Weights of a small image deblurring model.
Model: arch unet, widths [64, 128, 192, 256].
Data: trained on simulated stained blood smears, 66.2 epochs.
Rows from block 4, named by matrix and row number. Rows with one number belong to one channel. Each number is 500 + 25 x the weight over its row's rms, rounded and kept within 0 to 999. All counts start at 0. Numbers have three digits each. After the name is the row's rms in percent of the matrix's.
# convs0: first 3x3 conv (model.mid.1.convs.0.weight, 256x256x3x3), inputs 252-255, a 3x3 kernel for each
# convs1: second 3x3 conv (model.mid.1.convs.1.weight, 256x256x3x3, transposed), outputs 252-255, a 3x3 kernel for each
convs0.51 079:474522474486527499548544561470539507482508523472526489520535515466523506488493465448473488480493511497507502
convs1.51 085:544511512518533471540529494461474467498481492435450503476498517523536512469532481444473459503469488488525532
convs0.52 089:504544549529549578514534539482514509470500534511482516489526505477515498473509486480501474506474468500521485
convs1.52 091:536488486532483487487518541520482475483482496497464519477522468467516493471469512487497434494474447512478519
convs0.53 115:503487497487529515492526508508526499542575515479525518472482487506504496505515512487470484446447480458465472
convs1.53 101:506479501520467494489481476520492503507501491484485497511513498525509509475522533466509533472503492495494570
convs0.54 083:476471463522522472483483531448419438478494453446492432474513488479531537480497469519489504518507537508569492
convs1.54 092:516511519488476499502488477430498462451476471439463428444502477465492503488518501456464530485475536485526526
convs0.55 115:454481493488479485448478500459458457458407466426443405513482469542527496485492496510513500531516512542510517
convs1.55 105:505483485503510479510478510485474469466493458456485464512498500496497497500511520521532522500503515541495504
convs0.56 086:522526507504514503475486471514520494491496474474491511508494522491519487477511480483513510472524476492521511
convs1.56 082:489485528542484488483526535540482493484497501464533487523476497493538470511537499523462517480502508495489456
convs0.57 107:494513509505493488536490480429455482489503483476509492472491479450462485475474493466488509441465472355462475
convs1.57 107:518518522523501507513481522477449454451468469493475513472510517521544528489515521460505501486503494485485484
convs0.58 107:499521549541534552544546578505500540522495491497508508512525544512524506521503538501517523510531497489521520
convs1.58 096:487491519515477529510484497468501516458482495471486462496473509493511501522488482515501534443452464471441487
convs0.59 122:473472478466474511498483518437418375401407382440452427443495477478509501508531542492517550489505524506581615
convs1.59 126:496478474478506510493492496474477461483522457511506496495489494486492474512493507498550556507510525483466513
convs0.60 107:500493513472508485497496470521550504518567524506524510462473490514485522508511480438494500490471468483508481
convs1.60 099:503478528482524501483472484480507514519481501473517472483520471499489519478517551491522490498482476487500522
convs0.61 091:517567551486512561506504513482515518470475514489468474477487512460483535491504456526491486505526476515489492
convs1.61 074:485464535528472470518480464509483531493506478531522528478531495541477506489502531472517534535503497509548499
convs0.62 094:481453501477461455442459464488501507531517484544524502481514498517485486511484503527493503529510538493497525
convs1.62 090:518493467508480472510524501469495450473470425464495497512530497514519491496524476484541509508487523489522500
convs0.63 128:532541575533581607463534513591576549534556534517518534522534547526520525484503478470470486483486498488501488
convs1.63 108:476487512496476500474482511512503525520478496513520521484499488485521485499513478494503446537539500538537533
convs0.64 075:495476501467482515460488483438480514473490487457512523476481498514474483512472519466519511493493464482471507
convs1.64 084:534518525484473477536516500536524472510466464520524493513514529501465517556495513474509544519535487524516520
convs0.65 126:468454477465474449468459460528551555500512567517513564478484525484496528498537512522529529527511596566533561
convs1.65 134:494493517466488492477512527494492526478476497468512514533513505525509502558519523567534533512490495534520549
convs0.66 103:488492559515613658511586594457472491466519523470545566500467473492469514471510532531486524503521496489511473
convs1.66 090:482532519513519499489460528489539513504510521543501517522537493487495484485490472525540515519547469518474469
convs0.67 108:496529481515510479513517462444508498470524492478502505453503491463531508480541548411430462441488478469485485
convs1.67 116:479481512499507463481491454518521502493460497489473514483475508505516542520500526487475496485461510508524608
convs0.68 096:453499468486496522512492505486420476450414476492516527531478462526519464517535498505505535522515487515501491
convs1.68 095:463488516486484511478533525472452477479515562514498559484481487479513546528475536538557535530576553484484492
convs0.69 100:477489479450480487445438450510556536480525534443451487486502507494528495500477501393497477463477480470485480
convs1.69 129:492490521509518503525503468496532491464482482516474479496485473507496489509516512525499501511465480513539548
convs0.70 111:516524470529559521518549532465507468494487476510490471471486493478470514473491498382484491420513494447471497
convs1.70 150:493509478480480471496480500512511477475478488487473477500512494494504503507504504498442442489474486496501485
convs0.71 118:454487463473467474495505453537535494511555502532510510460474492467497493487474510459468475481499511481494499
convs1.71 113:485531534517485498497499490509515480521503501508469503518489499498502498526503532468498471497480487479518512
convs0.72 104:513494501466542553510547556502472494446483488458501516482491488510493494504499502429435456486487497490484479
convs1.72 086:529532470521527495526526485486509485476472467499505533480530516492529496490489523552492548552545528473543543
convs0.73 081:543537477525551531508579530448487489482497488479513545494480418502502502455520495504518474468498508489466468
convs1.73 078:470461487478508516511477532526499460483508462529488476458536516501502468457494522490484498499536502438489476
convs0.74 110:538521529545527535532560532498496509515542548526562586469470501488492522476515518502501473495455485459466490
convs1.74 103:512490465490479509465489480508470489512495493541530548509495507521527541517506511526529499549534526514492485
convs0.75 132:511511487531545517560539525494468474484484465507513503509509488502493523534512523493468495461477481482458490
convs1.75 089:490465509466488507487491477501491453513506491507507460474500496521554531503494511482546523462494536475522491
convs0.76 126:639568506585542484511510435592540489559500488527510496488502516531538490481506480451477481481481510478508513
convs1.76 110:525483492473484450482474484498461460520468479491489499474522508494510510492492493424482486495523533447512528
convs0.77 113:555520444537517454512482461579540522544512463560489480500539542507557483523507470469515529496532518491538551
convs1.77 118:498482503495495493509489476511485483534503505494494537487497494461510474413466509495513511453512528494542530
convs0.78 103:463498499458461489469450480525559509506528588502516513459500508491536511493519535484453499468498526486496514
convs1.78 099:513528512532472528525507503493524499482465503524496530510481498511528522514520523503502532461516545508569563
convs0.79 138:512498500538507529496507489531540504531583534519529507485460490480512495508502496502489498475457472490445479
convs1.79 135:521518506516494467518508475472518477487476477521489485491492476495528517497529536470507482501475517510506563
convs0.80 105:515540625511515588526518561520518510507529489490516514517565549501503520525504512491490528529544523502513534
convs1.80 106:493515518525491490518503510513518498474495480460473473489492502491466502444462503484499467408448482456475508
convs0.81 103:534507474595525482599529506510481475553536501565558482468514499503546488532510502475514508457518511470480542
convs1.81 106:511459472476479471486511468515498497525501484530528502512473471460490512473465471478492527501492560452481547
convs0.82 088:517530521493477513486489466555548541489515487508507490478511517473471492508505464460507447452506457490479469
convs1.82 083:494454486530465461473508518471473467468493451469517496513488524495473485511469544458494521519514489504542543
convs0.83 091:465503518477519518498525520536491479508541483523531498527530515498514468483496510518534524523553492455493511
convs1.83 093:496526483511485504511532552526467499526529482518508541517518536499525487482470444473480526469491537426443495
convs0.84 090:544502493503511493483513519532549505571517497489482504509477477485492481491477513493529504521552535547547556
convs1.84 111:488482470506516495495474490537508482512501497476481484491487512509474524486485507515456456483503531478530506
convs0.85 121:500537518506537515505519511503510423544540489539521505468478502489476505485483506475490493469495492471459488
convs1.85 118:508491510506497496515497503489493481532497502502510486478486499506522525486522526511478475504503493476504542
convs0.86 106:481520510472472487466481503424451478467449481462441504513509547519507496478500498512519493501487513506494499
convs1.86 107:517530505484499533528519539457484524477509502491545510513519474468500474478525481509572524525594484560600501
convs0.87 109:437460505446488486461488462510532509497497516476500523468475503500499516602521496496481479517494522531503538
convs1.87 144:507484512485496528486517503558549509496507506503486473503497490491491487499491524533525510520465501530508512
convs0.88 118:499510502510500513502494486494527484554525523526533517470486473509487499479486510482480500478485476483494474
convs1.88 113:526528483495512466515487520508512479495495488519486502484515548501506544484519510465486485478507546503539538
convs0.89 095:470477474466515502475470510505545504539518496476510519465457520466514499499529484418473470484484483481472477
convs1.89 093:507514483479483503498515506503524521503462497516514482518477518481501538518534549518495516497465476500470540
convs0.90 088:499495464465453510457498473483447448534536455556512494485517528507476507497520534494484500422504494416451480
convs1.90 096:525489454498510501531509491497453480487515506493528507483533549516526496474498486484476488503507571461473509
convs0.91 089:462478472461468494478496490551530547513510527539508499489466497496508510492503449499502551498521524530537514
convs1.91 094:514505469477498487502513482511488482507478505496497462495525528484542522526565502474501540507523539498506486
convs0.92 084:509501470491448488451442457517565518484510521510500509494507509474511507491515538478499513487504527514575554
convs1.92 103:505502524534482500512488540488524471472505484462497514450514504482528466518543501464455473464535502511529533
convs0.93 084:481491492493513518500491475470460470523530433523491492452509525487530489501480500479519484436489484425527498
convs1.93 087:510473495476502510532539551521454490485520502530545509521486540508505529508474468475496532508544525515494506
convs0.94 083:504505490463500495496532511430490457492469503557532544517457464495486513507486500486500518503489491524520458
convs1.94 085:497523473525502501507515473480509481463548549552561521517520502484507505543498499528467470475518488466466529
convs0.95 089:507536491476513531474499517506492442489565497521535529469476529495520498486482514449484515461491510436438491
convs1.95 085:491508471501501511503494486518500510485507515479515493469519506521512528514510493474517511484526492483522544
convs0.96 079:517494466484471496488472518494482427464510474509492510530533517518476482503503487456473519464477528506529495
convs1.96 078:496504503518477513521515550519489479518508545515481534482486518521514517527529563508511540538488502523523504
convs0.97 097:469472482494490462476489478490548548527528614483539600483494390484492486466496437503489479505457461454454466
convs1.97 104:504527537512492505509496487478498494489514476501493510495497493480472520485500533487487465521483479483520477
convs0.98 074:519523481503513454526487482502454450467495511534481533509492523480512492528525517519481484486484521462528460
convs1.98 076:495541481510475554526518473469478509503506464502495450474503490476511527537511545527467515464523471506504481
convs0.99 121:506522527564570582557582580470483527485519543517533526499488501507511517488508535473489506473468466450437460
convs1.99 095:512476461460506447470466455524521495509506503513526518495530525517534525502510508504517533514592503490542489
convs0.100 088:491508512505490484473522511497513489489590528484544497456460488501528511504528508452455489404448477473463445
convs1.100 084:505497504494480472477512504498482476520519518529469486466535500467515531460519503509482530480517503491498492
convs0.101 087:524462464500509488496505497506552510546586540542557496411482481476493450506473483462415461472488490455469494
convs1.101 089:499527528488524530478480505495465454513518465476471468504508526512524491465486512464479461503516484468515499
convs0.102 099:502502507470483485457482495473501473504471462505455452484537512497497532451477487499477511492514484516520490
convs1.102 107:516493525535483497509476480419399451439448470462499473470484520481494496513532509472467507436505510470509538
convs0.103 097:463509543512550554548595600489501482470495544553544542432448487480473490484500532532526510480480464505494479
convs1.103 118:496489483490467472502477475490482511508499515522536518480532523488507508510501448569511519540531512485512478
convs0.104 080:480509509493528553480476493531536592528525523487518555503517480464458528465462477498520513474470474487500495
convs1.104 072:481497486466513520495466477455490452457460493461476472475493532475508533496487481455506478528457527525528457
convs0.105 080:511481480485470457451443431522498457493499530517536517458504483461523480514518524455506473477469533431523488
convs1.105 081:518475531526484476510524534474499528523492496523529486515493485489536516480499479518474550492523507507476547
convs0.106 071:522475466508455462454492514454475470520468462508492481476498460479470476498460486464533512495472487488517498
convs1.106 083:538525471500514487501486523454459473495491506438498519505509502517483468518498533457505460444488547519523552
convs0.107 096:518506459502489464486489465519559473521515446475470468544528501520544482507495493465485489459517517447476467
convs1.107 107:504511486537478512487483474528513465523477469466479488503498492509508499505529523466463477480488540454571572
convs0.108 085:477505483526474522534498463495505516506532533486511509462501487506510530511545510479444507446420501470453477
convs1.108 089:491519487477478581537509505473483511477504532495554515507532552502486538474486510509509514535524553494517540
convs0.109 077:540508479539536502530569498515502465524513492515547506512500510490491488512541529500529488485537523509491526
convs1.109 079:475509476474521463480530498471512470483490504535533539495478500493501530463508456492555495533492534501478506
convs0.110 088:488524519526486501504472485507542498510521518531497504485518496490522490467494471466504483468464472417473449
convs1.110 087:523520523481521502480495478488496495465492449439443465528479519528485515520492524478506498464508506521501512
convs0.111 082:506483491492534521477448452439434492486460483485499492486464480534472460562493526502504490523500538513534520
convs1.111 109:514472495497518495506514504485472480504545557491506477481539479508492495488512474504512520509526538487477469
convs0.112 113:512512510513526492520520521505526488564557514534523523477489487491509486483504510489488493473497520436500503
convs1.112 094:487527468473490476481500509472517456511498517522485528504487511482543535511501492479447504465506532518489551
convs0.113 082:506494538501487541534508506502461456508518494541614557448458502466486464488520486494481495450487487466520476
convs1.113 088:483486525496480562499531545461503476534498528488506535469519497496509443524479481513485495501562501492495498
convs0.114 095:492480482499434461477459455498481478487498503524506495502511505474502481493510470551516544520521562481486548
convs1.114 095:484534530470512492517475518519487485508501453461475470527508477476485515517524513481549515473493531474481471
convs0.115 123:475520502512500516475482515505512473545536509539514504483502508458497495484498498469498484468492496478462483
convs1.115 109:521531512493493507504492495536494487525486503537477504487518520516522523474527532502468494496492496497482530
convs0.116 085:506492481477481453464461448527501479518503494509497482435476471489521474500523503488510496477513522511489477
convs1.116 085:514488478509528481522513493511497455466486456504513475539506514494510545474466475486474495486535500488510544
convs0.117 078:458477500500465476512481547429422463466427512445429472469491503475516530480476507499484468507514477507505480
convs1.117 086:489500491485492521476527498506512509467527543441506554480490503488521481486542486501522495518541534530493522
convs0.118 076:510510526566561496530550517490528496493503543526544557499489478513524483507495548484526520464500528476539538
convs1.118 078:527472505474489538514533538480503494484519468524503497463479528471477543529504507531493527504519536509507484
convs0.119 094:473491498472482451464505486478500487479513497469471462507518480523515479508501474593506531523528541503498525
convs1.119 095:530532531497467469460497516459458492460462495454486486505480537525532494537554585491519495459505539534468529
convs0.120 081:435487523491505529485505559520486504493524523465514503498505511478517483503492515459461518498478503504452460
convs1.120 080:486494502516498474529476486451526472513522506532503508486504514485482473494547498499494518506471523459512542
convs0.121 074:482464441525531494544514451443460407471492474509463504481439436507520482505505491481511470508497472464491500
convs1.121 078:536478475501527477491482483487483485492528472507525484479460540468500547472508514462478530480497536458488513
convs0.122 089:492507495470504488489483501526526536533547510550552522487456500511523486478516486478489498510499507461518458
convs1.122 095:498529557537483485545491508469469493504482479486477445466496485518482534497513554450489476476511515507506522
convs0.123 074:506528508496484478499518484450472484439495497433470497474502483474466527467471457508472489496491521493511479
convs1.123 078:491492483491536533489478558453464506448465526485509514505490499501475504470542492480552496485562529509522523
convs0.124 085:464500521476480487462415427501491501493466472483493474486498478505510529499495510502470490522503552496533557
convs1.124 094:476512525488478502507481480514509479515538492522522522520529545536470497508512516490519560498480544537479489
convs0.125 084:512515507470458486513499476532520490547497537509476512511482453500477452522492507479495493522486493550476479
convs1.125 091:535501497488480504502503475544480516489527459519481466481527485473520507471498522521504459470507473482512487
convs0.126 095:478526534504540492514486519530542484510578542493529521461492486501485492494533488460509478486460464446450498
convs1.126 096:518503503513504487498519514520509510478514476526490483501516500499528504491497517480481499517499503486541538
convs0.127 111:540594586585593618504484507518546538536546553509517523488518525485543511487481485477489489469481483492498499
convs1.127 100:494515482452479497459457472470511470473475487502495535457469499520515500486486516466440446502491512519540499
convs0.128 106:518486483503494513500487492510536494514550558552529547485464463468484507469515494447484506441472489463477491
convs1.128 083:497516508527500532534495508508523523490470502503521487495512499515509542527520469524528506483513526509504497
convs0.129 107:457505497468528581514602612437410404446501528465496576469474442481470473477488509508513499522465482510445463
convs1.129 098:508468498468486503475503498472519512516524489486492544513482520459539466471498486638532495529617517488535512
convs0.130 083:470512500496524476457480474531563537523583564484510512496502493489499488469489508520468506488461506482478449
convs1.130 083:531488475500533464494524522513498495506480483487482481540511546510475506481533493502503508496472527483542535
convs0.131 119:497550517503525548520515530541528500526535513483492490464478478490479497503480479499496510469465477472474471
convs1.131 116:522520493499519492512472511469508487490502480499469520493491491491487496486494516475498495456508543506535549
convs0.132 111:519528529501504504538509510436433439449470473469474484477481489497522515466494489482512499502545497523513509
convs1.132 125:485507499521491486493470503520509466503506474514506512495505497481520502521501482454481413500468476480524501
convs0.133 112:495488446542505457499512470478470470546519485486456485481466498520546488541512486528514522514551555515594575
convs1.133 132:482492495504503479500481506495532529526496524520512498503495529472506506509492476486502552495545539493482526
convs0.134 081:522492504483461463503506484529531482551497499542527498520513496482481473499459468513503490514486464452450467
convs1.134 078:513507511538503454489475495516492456459501450485509431493544489529505551493546546447475479488512480518499496
convs0.135 076:534497493470505485487478481480492474519506455496493461520526507507476493510507494503476483505512477496496501
convs1.135 078:476542482497485521521512466536501501499485515507496462501507539475504488507513534483481502477511458518484483
convs0.136 103:520479444502522461482489461479432426501537529503615612494516489464517503508484477487516496486478508443424469
convs1.136 111:532481486512523523524516534463450504524517516539516519504492485482472485490454514508530539489511530455491498
convs0.137 092:492517476491513522464481512549514508542545521533533523472493529504489516505492517507510478501528497477503495
convs1.137 104:514517524510514536549525539547502503520519508505533509504514500488526483524508486532511534485473508496484499
convs0.138 091:499527504482502534474500520484511480451463482473492458488517514486515512465492501475476462483477510500489476
convs1.138 093:520530495521540487487496482414457485463500456423453462492511495521519527485502504462449471464484522480501541
convs0.139 094:455454512458508517522481521587527509585531500542525506488419498466443447510472476467500492515524502487525518
convs1.139 100:479501524532476481507514508536541488556476504537526492478527516474471498495488478497503459512489463510516495
convs0.140 098:505501513566511486555504480425426477455497482486452444479473491486512523496505504458519487500505495473510505
convs1.140 102:515509456515495501506477518506460453486495485468469494477521520474497546492490486464496504448460494484476512
convs0.141 102:460487460479456439464442430516515521561525553563583606491489500508498494487513499481487493500479484495498500
convs1.141 105:481518500489491523494532509511498520502485505536516513539500524539484508517540522466462511453466507484508482
convs0.142 074:495437429514462467502489480434462492461508466474478449505508438505488464507483462474502548483533522473489533
convs1.142 075:506479514472500535540533516512502462461470496527467449506522530499478516529504471497530481503532485564548527
convs0.143 145:565549557578566557546540509529550543536565555521607556502490502488512512495492495492459450484468428467481453
convs1.143 120:512484491491481483502484484519502524476478507496531533490499498480512518479485523508492469535527529490504500
convs0.144 101:497492498482482490465463462496545522502554548479485496505492490500508527479528504438451489460495510461510469
convs1.144 121:503543518501509499487491496505513519468452495489500513512494514494512515526539486486468482457491533526545530
convs0.145 140:482525615513574637501556601456507524476549605484562562480506499488498553486523518499477500500487479499492447
convs1.145 108:495488475497493476484475481466532490499510508533523495513495474497523451514511485545529475512541505525531491
convs0.146 115:490471486469462470444451500471502484514576512525544529453486491479507482435482487451451467459474480470467447
convs1.146 134:493484500485487518511513494489468488490478489478501485459514522483527499507508483463489460461497498498477464
convs0.147 081:532538524551553547544553537432457403468485448489467434526500524519501484506492483514504497543547536553500528
convs1.147 090:472518459512502490494473488476501464494498487472508483487479539479523500474492483518449487478481483471505468
convs0.148 106:505461498469507475501498500420431491473492482445506501478465487466479494479484480481462478502497479504480468
convs1.148 092:510473475532489471477479515488496509495496532456531485510494479487459472526513478525573512515571511500510503
convs0.149 079:504497508518523465465487433509500538493524470486477430445450464520508499511529460487505459518487505462500512
convs1.149 078:507468520477507471514468533498463502446441491464493457468527465515483559472507491467486456520503508534491543
convs0.150 087:482399447493450474479471473531555546533538548532492514496501462466499484476520499406444480397485492450470494
convs1.150 085:544492509473471474487526501519518517494517513478491495510525482510501498532530521504460479457505482513519516
convs0.151 109:488444442502484466521476442469449482481482439502481472428445461484502472512502484473496498468499486450508525
convs1.151 098:523474462485517499511520516520486504511446506529488526505514549496510561519515558511535504494485542487500494
convs0.152 096:497520494487520499459489495498451496530516505531540521518524507484483453466493498537523508490488518514496478
convs1.152 109:512501478514480485508518515443477442454524512500482469468514520491485479466482486495492511477484522464461510
convs0.153 106:524503498489521504483511514461474484528528497513513495507493477499493511503479498484493506459476484418405466
convs1.153 105:492497478489477485490523511482477490499520504514490539519525525518546496498524482519504476479483535497490560
convs0.154 085:484448465471467502464502470470460446514492461488498491512504477487525478499486458482473446488520507502498532
convs1.154 082:494530518511505462469519538485471474538523499543517476469525478476516479496458464518458521484503524489472489
convs0.155 078:496482475526511480502508496464411462510447422538499464459503496480513463503465482445502486512485519511519479
convs1.155 080:540506516506503481509488542504525489560506455497515506498473492526486498517521492511499525468538528495513556
convs0.156 093:465487457546504456533549537441464466499524478519525541489444485451472494476536513498480477481480495467478468
convs1.156 085:468475514497480497493505510492505530510541532532568517481540505468492487514483530501552501469542530495451514
convs0.157 075:529526537524534500486505515494478481472476526450477524482492472521511489492469508540527519521541473575501521
convs1.157 075:466519477499503534537540475491512512465516485473480542539522481548485486481491513554494490506499473547494520
convs0.158 120:473498489493516523490509481518555518549538508515512515465497503482495506515515521437490479480463470471457484
convs1.158 142:522517520516521504503492498503531511519476489513466462488499488482510517496524550506490482481451470501489526
convs0.159 091:516515484503512458479456506580561507556522500467458503505536507478506522488479519438481512485510514511495507
convs1.159 095:500500538512520477471479470506534483509440482463466473504515499478527503503484537479466459517459482462493525
convs0.160 073:476466533467514516472490467488533521496512531501457484468464509482481479480507489476462490549528497516505510
convs1.160 075:471486528537484489503502496512512520481468470447493508518521551503505491483541504475472531497545536514487517
convs0.161 118:510510512480475460474465482526494503525516508561504520468487475461486476467468501455501511469498474431466464
convs1.161 091:499470531504493492518512521521492475503517488472516513531540518505504526489525489500512514463482537491520518
convs0.162 110:480513540565529555564570583455469493485501518527575540469470452451503506505494526469483503497459484458459503
convs1.162 080:513521470480457454524514509454513489517521528480500499480497518529511500506504485551509491526479444498481476
convs0.163 140:470495485470495507469470509523572520564578551519505509472480504505516520491497497432492510433457475403430438
convs1.163 157:505491525516505493505494483484497492482465472509480480482509496493508515484519514502519512471469493483544583
convs0.164 100:480514507473490521460478481517498500526526500506539531541534488504504485442491500508551518491508537477486508
convs1.164 115:492497516506513516499521519528492530510508544496516508500492497476479499485525530483540549490515508465499528
convs0.165 100:502466453508475495496467494582544502622548485596527488565552545515486473497474481475524489481495513505474500
convs1.165 095:520493501502489510496465470508512473484483476467499459516462513469517529486550523481493479497483492474472536
convs0.166 104:525502509497509512495525492553527516569577534494498480475458495475499517475513483457510516469481484469504497
convs1.166 097:507520501484483513529518454495497509498507488501472451478529496527528553526507544481504504528468483525484555
convs0.167 085:476514516512487501550500490493505449509483488484492487539511500479497507475533470522518494478490516511520511
convs1.167 094:492512509471493487502488477483451467452478515538516506512481489471534460526495492516500499486444444482446483
convs0.168 108:519496540530499556510507535472486500487536549520548520495534522526499489480520496526501504507480445462438411
convs1.168 083:504474524505472510529465481496532511460479518525522490500473513506483475525538485525525488519504434468477471
convs0.169 087:451483497503511491501520532487508468476486513474500526440470513480519524486476481461527503510518468471494467
convs1.169 091:472521517522478481497476464523469507540512516511487522487509519487525552475524539521535536481492518475489540
convs0.170 149:530561630565588594523577574490522544503527544494532565480488523503505514478492535476453466488457492512495477
convs1.170 112:413459480478501515454470501488481525515530503548540496523487511524502526509515477547499490541545543532558499
convs0.171 093:557549521525548540464526549571535490516523529469498550494504493516495501486478486496467513529488518491485495
convs1.171 082:463504534495503455466508501512537535505465473477521491532462498496478535496463528532479500549504476492546567
convs0.172 105:534536499564530510552551521504502490579507507543519541492498512527514517528509517474485511450439477459445488
convs1.172 098:481499469500503464497464472510518506531474490531520550509505491494509542497507475496472471517518494495500549
convs0.173 084:485512476513489511549537539568440481507469458547515521514487461542484488503495464524488523497494473472515480
convs1.173 094:527472484532489502490508500534538507546502469547532505528522506529517532529489531466499497448474486474457528
convs0.174 083:515511506534542479515546498510553495524543509601493495497488493538564525525534503477539498495521516502517537
convs1.174 078:468469524528460507530465501520477517470534511536503481469478521526468531475464536509528499486523547511489524
convs0.175 120:545549541577566571526552556481571551510552526522527530483513496502524522496490510464474464472453474506464490
convs1.175 086:474491502474476526467472465507515508482510513524528538535509473487486513481525502505525475572506488517521528
convs0.176 080:505482516507526476487517487506498521525497500502532518468518496516494482497470468498487490447474503443488467
convs1.176 085:531475487483485495515497518473447482515517485502468503514531499499470472473507497469495517455519504488480505
convs0.177 091:537517503525495505487482475522458506461477455442483479491498498523525473495493462499501499515501486476500485
convs1.177 095:506526486528475495525490523489497464465490470467471461529492512487543528526518507452476479504489531490489522
convs0.178 151:487495511499493519484504489479508485533539514530521494496476506480493488466486487484498489463519494437475509
convs1.178 179:495524496492498486491506502517495448492503480504522508492484513484522531510501486505412462496502529510518535
convs0.179 074:506489504492480482506527487459455496472480498509514500507520506480489509467531478477509461499498460433477508
convs1.179 081:535490505512489492522541533522515518479523535503502475513484533516484492531556507481539515508473538529482518
convs0.180 087:512512537541548525525506496506485472509465431433465439522509468514500465442478492452459465465466492464490497
convs1.180 082:486510475512473486537515478497487506540528461472426442498503520502527530466536467470508504491502524462497513
convs0.181 089:489536558484531531460505475532512512501536508531528521474509504502484513449462488427484471437499462487452476
convs1.181 101:506503525528505496477506534473493470463516504499508485522518528487507498496525474446485478493522429506500495
convs0.182 085:515499446488519465475473493469514507469511501447479452492519467478512465459469511486481496478499511510514464
convs1.182 091:500503511476498482493513485510476462503524516458465453520443455522517449499553511504490514451507499496522539
convs0.183 112:487495489475522484461477498548541497529527542513518515425497498487518509475522484484469495482472498457501455
convs1.183 099:502483479518502499517502471478477498520492463515508481503487526512528530506539516497476498487484508486519527
convs0.184 090:491518536526502549506514478418374458503463506541485497482389477486493516540527503500464478470453461506499465
convs1.184 083:504524513517531458501507510497440503465507476508535476515523477533484471490463477490513518566513545541474482
convs0.185 134:564532505561522530534525512521515522527556559514584586520556543508531515511523516501498487486491501496509511
convs1.185 109:497496508462487485504489487500481493486524495523548554483476490523501525455512522501555504502547556504510523
convs0.186 117:477486538503543505536513471465507555507501537541531513476504520483524532547535491470495486458486478467516489
convs1.186 097:490477487478534485509516463492443511517504529473537490511487500498484505496460501498490520507531511495519518
convs0.187 077:487480484524509459547498518530497494502542502514497518519498549464522495507513478487495507520520475466462473
convs1.187 081:515531504514478478489492477512475485540506453528483474522506502461512518501479547459528473439516541458470526
convs0.188 087:534507498522463494489482474485528526497518551519490495536527495482512485476481485520526514491515478515492465
convs1.188 083:489487499527512530498495503490488451484488447466519483496479514512532487508507525487511461513483513513494523
convs0.189 076:446480492469483476472491485469454455498500442449452451537520527523474498485475464520475490522486488491450497
convs1.189 080:518528475481490492534507541491535508450515539459518473486470476506483468487477534500545524484487524512489486
convs0.190 083:513523526501531524529554554523484545454451481462501473487468465505511506475470485539509462540552513527487480
convs1.190 083:527500492507517466523518499503465483467481508504483478538487524478514478506475502515489515528486461498526478
convs0.191 096:524498471493482478527481487485502485503465468452481469477571540492522513485465437509529533494538528500511475
convs1.191 117:485472480490476524502504527507489498489506525532501483492519505538516477544540525488506486474499513476504503
convs0.192 090:496478484552503491593517526519502468488523519510489484479496482480522498484458465558529544515577568503539509
convs1.192 099:479515499482504461514486483478516518519504504527493483526543487481501516476537491439463421453449454501490487
convs0.193 086:525514504470484497490458485445446442468488470457503479534490489486486503490505478474482518462490469464490504
convs1.193 082:492489470514476489538493527510504475521499464554504506480512529502521500508547564555484479487514514532505493
convs0.194 106:499462502464512489512489473562546484533526517486502482506506510501505515495487492448496476477491506496443485
convs1.194 137:514527488510516482512506502491509535488482482489487470511507498506485489495493532513499500499402504481491562
convs0.195 104:490523537499507604530523542428483509471488532513521544504513504481521506512500503503511496498454471449470448
convs1.195 084:535533497474483472515506505529495508484473543506533534483514471466518475520504535536454466503483494487485486
convs0.196 099:484438476448484503506477506530593549537551521499493523507529489499556553478525475511518476519491484521532501
convs1.196 107:475475513521523500482486509521511516479483473494463480492495533529507484540557510522509507527493509546526529
convs0.197 100:510515481444516502486492498506438414522487418560526464505490525490517501484518507495542524492575519512507528
convs1.197 094:515504527502475508523518511507529531517474480491530509463525519508519528496510501508588580491513509506504512
convs0.198 081:469461475440436457470481405530545522480484562511543508536517548495504501541537488492470498516483534538561521
convs1.198 082:521522503498496477545490493514500522507500492475502528475478503467499493545517494523498484523531518531506533
convs0.199 088:454485483482478490465481499513536500510507497471515520453471471467532497467523500475495449453516457477469503
convs1.199 081:503495487473522505482486504456460468520499473500483517481493461498480534484538517507456467530472500523495535
convs0.200 088:501566585517546579513482508446508545410527563513540518454501541451489498499463470520510478482480470483470492
convs1.200 080:497512522507481466469464507459469476455453464485523525508473492488465497531504481504471498528497458530494463
convs0.201 084:493470508447449490455446481510498459493469481454456501521500463500477477489456469516512499500495523513489482
convs1.201 088:501475507490476535467468468459467488484504501468442493482500502541487539501542541486522492515499490543499506
convs0.202 139:510499508512544534519504512521543492545579515524496479471465499478482507470499513474488488466500501439477476
convs1.202 129:502533501490521479515509492538514470508491486493495475496492527497533549498544539525428437481494512490520503
convs0.203 117:464507514499498508461483500439457444448473466466452423474478448523510491516501519503476476495485507522503486
convs1.203 126:505488494503499502520495516471500474507509483464515491506530494503478474535519512558522491524503507580506518
convs0.204 119:437415451469492493515550590455431444477466516484529544508463448478455452453512541509494517488510476521500500
convs1.204 095:499519473483477520508477499504530529554541473503525516517515472517522502522497509575576518507505488488504516
convs0.205 088:515501445542508462499483471507523507480526472496504489505538508522496485484491499479471465463519507495521503
convs1.205 093:537466506493464497504508483479469492497467478488526478454506523467498497471444478472455526457533533476474537
convs0.206 087:501538542464516528497522522437516492509490492499509501486500502508513475493477460480516494518517457489457474
convs1.206 094:530512484513508487517478531496524471499488483510514463480468499514490496531506495524497467504512482558507466